Weights of a small sound classifier.
Data: trained on melodies that start on their tonic, played by one synthesised instrument, 26041 training examples, 33.7 epochs.
Rows from block 4 of a small sound classifier, named by matrix and row number. Rows with one number belong to one channel. Each number is 128 + 24 x the weight over its row's rms, rounded and kept within 0 to 255. All counts start at 0. Numbers have three digits each. After the name is the row's rms in percent of the matrix's.
After each channel's rows are labels from the 100 clips, of 14976, where the channel reaches its highest value: "responds to" is what is common among them. Only what is clearly more common there than usual is listed. The data: melodies that start on their tonic, played by one synthesised instrument.
# convs1: 3x3 conv (model.blocks.4.convs.1.weight, 64x64x3x3, standardized in use, each kernel summed), inputs 0-63
# convs2: expand pointwise conv (model.blocks.4.convs.2.weight, 256x64x1x1, standardized in use, transposed), outputs 0-63

convs1.61 099:122144162096125146147134088131128091148093123088133140109151094119061133134134109162136159145152126142111148162169111168112149132149110133126131134105187077140108112124133146107119115096136144
convs2.61 091:080125107134149111131118127143175116141130161140150145139142136106127120122110169095084162109129125140150096162143116136130113141110137077124129086131140142157101142107104146137107143087116154
responds to: reverberation

convs1.10 093:110111121076157118144129119120111127142154152132141121098116083147121153086113141150110097119115107097125134164109131166175108119146131123168109109151133178168149137136172110084150122141112088
convs2.10 094:117145136126117112144137152133121137098122130138105084115102105135110107125130127113174109131089162147111077130154111118170147116126157201109115097146138141137143112162115145125124159082136140
responds to: reverberation; pace: slow; flute-like

convs1.0 095:109120158099128121135142111131165160160109125095165103141172102156163131152153120152114108122121124132125133114100117140124146143089106082157167121090098168153160106137111166107109118132083102
convs2.0 105:139107160136110088134145138101112146112120118124132201141112119126110130150081134146098118108093109172111133118081116154084110202105100107135134113106099114125104104105135118113145107107106101
responds to: bass guitar-like; saw pad

convs1.28 079:099123110144116117138150088092119083115103146102094118103129087130125110153127110138117160133175149109198137124134153149127123130149153116133145138135092169129103119133199114148129105150107124
convs2.28 102:122169133106129151118151183140114145119110119126115108094131110125122149142136136118169160108124170096163135111080091126152147094130141107134153147108108147126134125158107155130159151108116125
responds to: thin (high-pass); white noise

convs1.33 113:080101151105125141129147098134126091123133140124124134120138128153136165136147153160177151137126158099119093111149158114165108094128150124148180134137110124149126121091122126127054080125102136
convs2.33 090:153113118095183118107152129115115115137130133118109092125107116102107189112147124108147084122127110124086120119141103125109100096139110139105107167124124094117164161133090090138144077124118106
responds to: flute-like

convs1.43 099:118117095109137133162159095142095126130100149150112159135128102104070122143157136135197162139151109125095133157159120082145133154142131151106119082109135132118131101097136152138120162109100132
convs2.43 095:106127097110155116126129119133103112130144111136107129112119182138144110106140089065070099131135101188117108138144089157069121126132123098098124125104092122121093115099154129118081159076147129
responds to: pace: slow; bass guitar-like

convs1.39 081:146131208149156138117133135076116136133103105089130088121152124195113097125124174127079130124125141137128131124116121137103116135097144105140148119087133126138153148118129149088104156120148138
convs2.39 094:123152084111075131121130134125111166112134105132149143135135154101101140111093130147123149128137119144117141129111135118120089123127120095121088162129090132121118111089173129123172136115117089
responds to: saw pad

convs1.38 124:139140148113172086133123112129134194127099098102149095144103094095137133119127086139095126137137121139112157107121124139118112162097152121134173098119160166108165168149106138096131137137150107
convs2.38 088:100141157144123103138098107116107163106121174110134119135102147068126095117125120121141065127130111192135113160166142095163108142128135135120113178152129117107120123097138101126103065155087133
responds to: harpsichord-like

convs1.62 080:126128161083144097151128136137140188138129134119111090095116130125122141147143107134178107128166112120113130176135100124106167094140121107097098201118135102137125112119154101134105129131112161
convs2.62 101:152113147109133143102155111108119155148141125114100169124148095182125156162134189117150122107170130217120171122124120118154095096150122128126178147126172129139122101124126134134142109115132100
responds to: pace: slow; organ-like

convs1.50 111:095088145093088171102142116135123085127123140109175133132135138114099187125157133129185133121119131114130119131122125144112136145097110121135145160125109156149146104120168149065099133135106156
convs2.50 106:136088143140102157123123065115161127129110137134103117109102115138120108156183222138100126133113114122124162125150112091159107139130130139141154124121115123115153131142130152141078122112152135
responds to: bell-like; clipping

convs1.13 071:120095171114096155139094119142137127121115151137142125148169110125093121135129122079153065081126112157151139161144175140132145100150122152100099130138103116177122128122110150099099147141108152
convs2.13 094:156118111112096129139111126122118140134157154129183161142128164159112147133128127106123131139150123139109074124122152118148141085115103120114104111137121121112120090088127082109153159120119139
responds to: white noise

convs1.26 090:144135085104123149136146134159118118162209163128078119112118115117103147122160122095162133148070140160133109139104123133135139121121109158116154126131138142153122120095135136080118092110117157
convs2.26 098:119136119128122092125074151113084084109114120112173106105109104110120082127099093118108111132118110120130074130139119158094125141129105101111120139129069121109187146115143147144109152115122123
responds to: flute-like

convs1.16 095:153105126152084130155101137097118138174116117106151127117154137150126100104063112119147141140115144107116123110189107133138154134141127150132086175117099140119120131150117129143176159119086096
convs2.16 099:158111128146074141100096098114094146126134070113159146131122143087133136094084111104118106116129120125106091127145138120103093145119121142132130107115142119127110093121205093104154150126103072
responds to: sine tone

convs1.27 164:137151180137143075137094146155166157122158073096114124121129128133168110115098139130083106137138165140119137102159087139112157144143142097113144118127122096091144154138110125102135158115145106
convs2.27 105:141115128155128140084136125122120126139133118134145128123124104119148118131120087107126126132117129048128097140141120105084132098156132110133139069114114167141092127105103122109115086122170165
responds to: sine tone

convs1.20 099:095148128128129112144133123156122126141164123111101139125151091102081172148161125137129132088112170098135117161166183113128145118090129095096145135118163125167138138150127150101086107115102102
convs2.20 097:145126180142082132096144111106117126120161127128161151135108155120126156139133087086133154126141138112124130122177169129094175121111118123106116105139109128106099106124114143140139136158143151
responds to: white noise

convs1.53 100:122099156101119120163157120125117091140128115117142140129134173158106156144175159155144111126137107096132113147105141135124146064126116181123106141118097152163122105127123104086126090093139167
convs2.53 105:123111107117060177173136111119105122126122168122103056125156084122113120159115112158157121135109162100135162143134128118081146122136156113130180135112157146130146134166117148131124125130123137
responds to: horn-like

convs1.58 109:115128140091134083116130143160131108156109112107144179152159125143156151112152112165102152100137146137109150142128117167114139133142134091167130109109115157125163120128085108124134118100066080
convs2.58 096:146120116138106135109161110121139122140149081121167097125131125099142147127116159137107106183085153105142126173141177101124126143162126106129087139152131147131122123166155135169195118149141170
responds to: staccato; white noise; bass guitar-like; pink noise

convs1.9 098:158137120131141107129155139122094081096137106112122138142108138139115139110148108140078112115117131167162085129101168136108174129125168085154195117156135153127125141105147132122122141131092095
convs2.9 097:121147127157163147082127086124156170102110130174119099121100145113118105175119142125137103126092111126156121112142177142140160061118106136150140137150126116134117199088151106168067064136118139
responds to: pace: slow; flute-like

convs1.5 096:150128134114129132125174113120113123187126114160145131138162074100112154132119120133160118107139134122183071134114154122121158126099099136121132127101111133134144149107153147047127115110141143
convs2.5 100:106129136121143155165132130146127114112128122123139081126097082131119127121105066143102113104115120117164161131074149159059104123135096176113117084154147135108148129137087120157140108166115126
responds to: bass guitar-like

convs1.30 100:079081102105111138144170094112122110144121159139150147110159101097124134117130127139109107101090147129173109135148143142138129135122085133153137166115116176177112089157152113146146093134120140
convs2.30 099:109129176164075117147118172126117135106100180170138133103139161157126116144127138150119100131099101105123098108151125136130136105124152130141117166146110149137130121165121157144098147077115131
responds to: bass guitar-like

convs1.19 087:113177193159153126136118150096127133094146138105114121121123103129150156147091159128087087098149139155146153097143125165128112123109137130116108124148145120167154133091110136095134112079126100
convs2.19 098:133113128088125104142121123139109144171111096124116106162107147127116129085104120060098158122122153116120084141176131148125123114126112116123124117116086106130071097114129143132213173125129130
responds to: white noise

convs1.47 128:152139139125155084124132148175126167100151086145121171163130171131147134102108106131144103156107113156124151149140131128117134139132103107113099138122185114135146135121087101081112113090105097
convs2.47 094:158134112128150119137125121103134066189144136134146136106112129154120174103105113103098171143159140147124122135127161131189146113141105159122118116134121122144124120103100111126138117122132092
responds to: bass guitar-like

convs1.52 107:141132128087174095088142132121107166121111121113161124136143139156148120101137135121131144122105091090125160131085132156161117157116160120147133177115120143195099131118127109099126073129115123
convs2.52 109:127107076111125177141099132151136116117091121107070158133100116138119069131178090128182180145082128092119117116150130102089130141179120138105141108134118120158107116129093101128095098147117145
responds to: bass guitar-like

convs1.24 087:071123135064170138150131138138124141143118143120172086135108134146134112127109143128116123108096147158115178110135122105156139180114130179115144102109142171161124115118087129111121112103116117
convs2.24 106:138113114133095109122118104107104120136145068113115138130108141172107136152141118116111105137095116128129125114126095089147110147126117121139096160108100112120092101086108125126115191113139086
responds to: saw pad; bass guitar-like

convs1.60 098:135126150122100111142148146066107156175124147133168123147135112112137112138109116162114116129151142105159138081157121099164131142108136125143114136109107174133150169111097121116151115101107061
convs2.60 101:099131105133148132169128124147126115097136146138138116138116140167128128157093179140100092164121134161153138111110158136167187127123131101142122130104155149150111091128135118114143131089189149
responds to: marimba-like

convs1.57 086:079108138132115113118119125128126110149085105091139114138139161124120162115104166166144158127124123107128117114121132165189133145152130115142149175113147121124095119080160135137092135110075167
convs2.57 110:132139140135129170122132131151110133114119115132119109113126171103145146134149133142096135110123133175111143122120126140139115140101117119133170167154159153137131136171147113139147125092103115
responds to: organ-like; vibraphone-like

convs1.4 077:078144168114097097136104116121108146114129169106113087150163127173127141139164110122165116142161104125159128165143135128143141124105096104107145156120127122150097158093122160110100160086131109
convs2.4 102:152129111118186156101126150125154148124115135141159170158146090157156118155129152173149200129106119131110204144104153128148143136136112152143111136116185141114146208128149193123154116154114142
responds to: horn-like; trumpet-like

convs1.12 093:120128143114108130189123127137097131121103108111114109134119147128122151167108125169158121146125121122170178141145101143136128132128101097107097150156117077120138103096136162098130149143062164
convs2.12 098:137146147141186100150145157140154117162162127131113110163131080096138140121141106165137080127171124161136174146125110131113143116142139118131171166147114140147188127105124097110155131149137135
responds to: bass guitar-like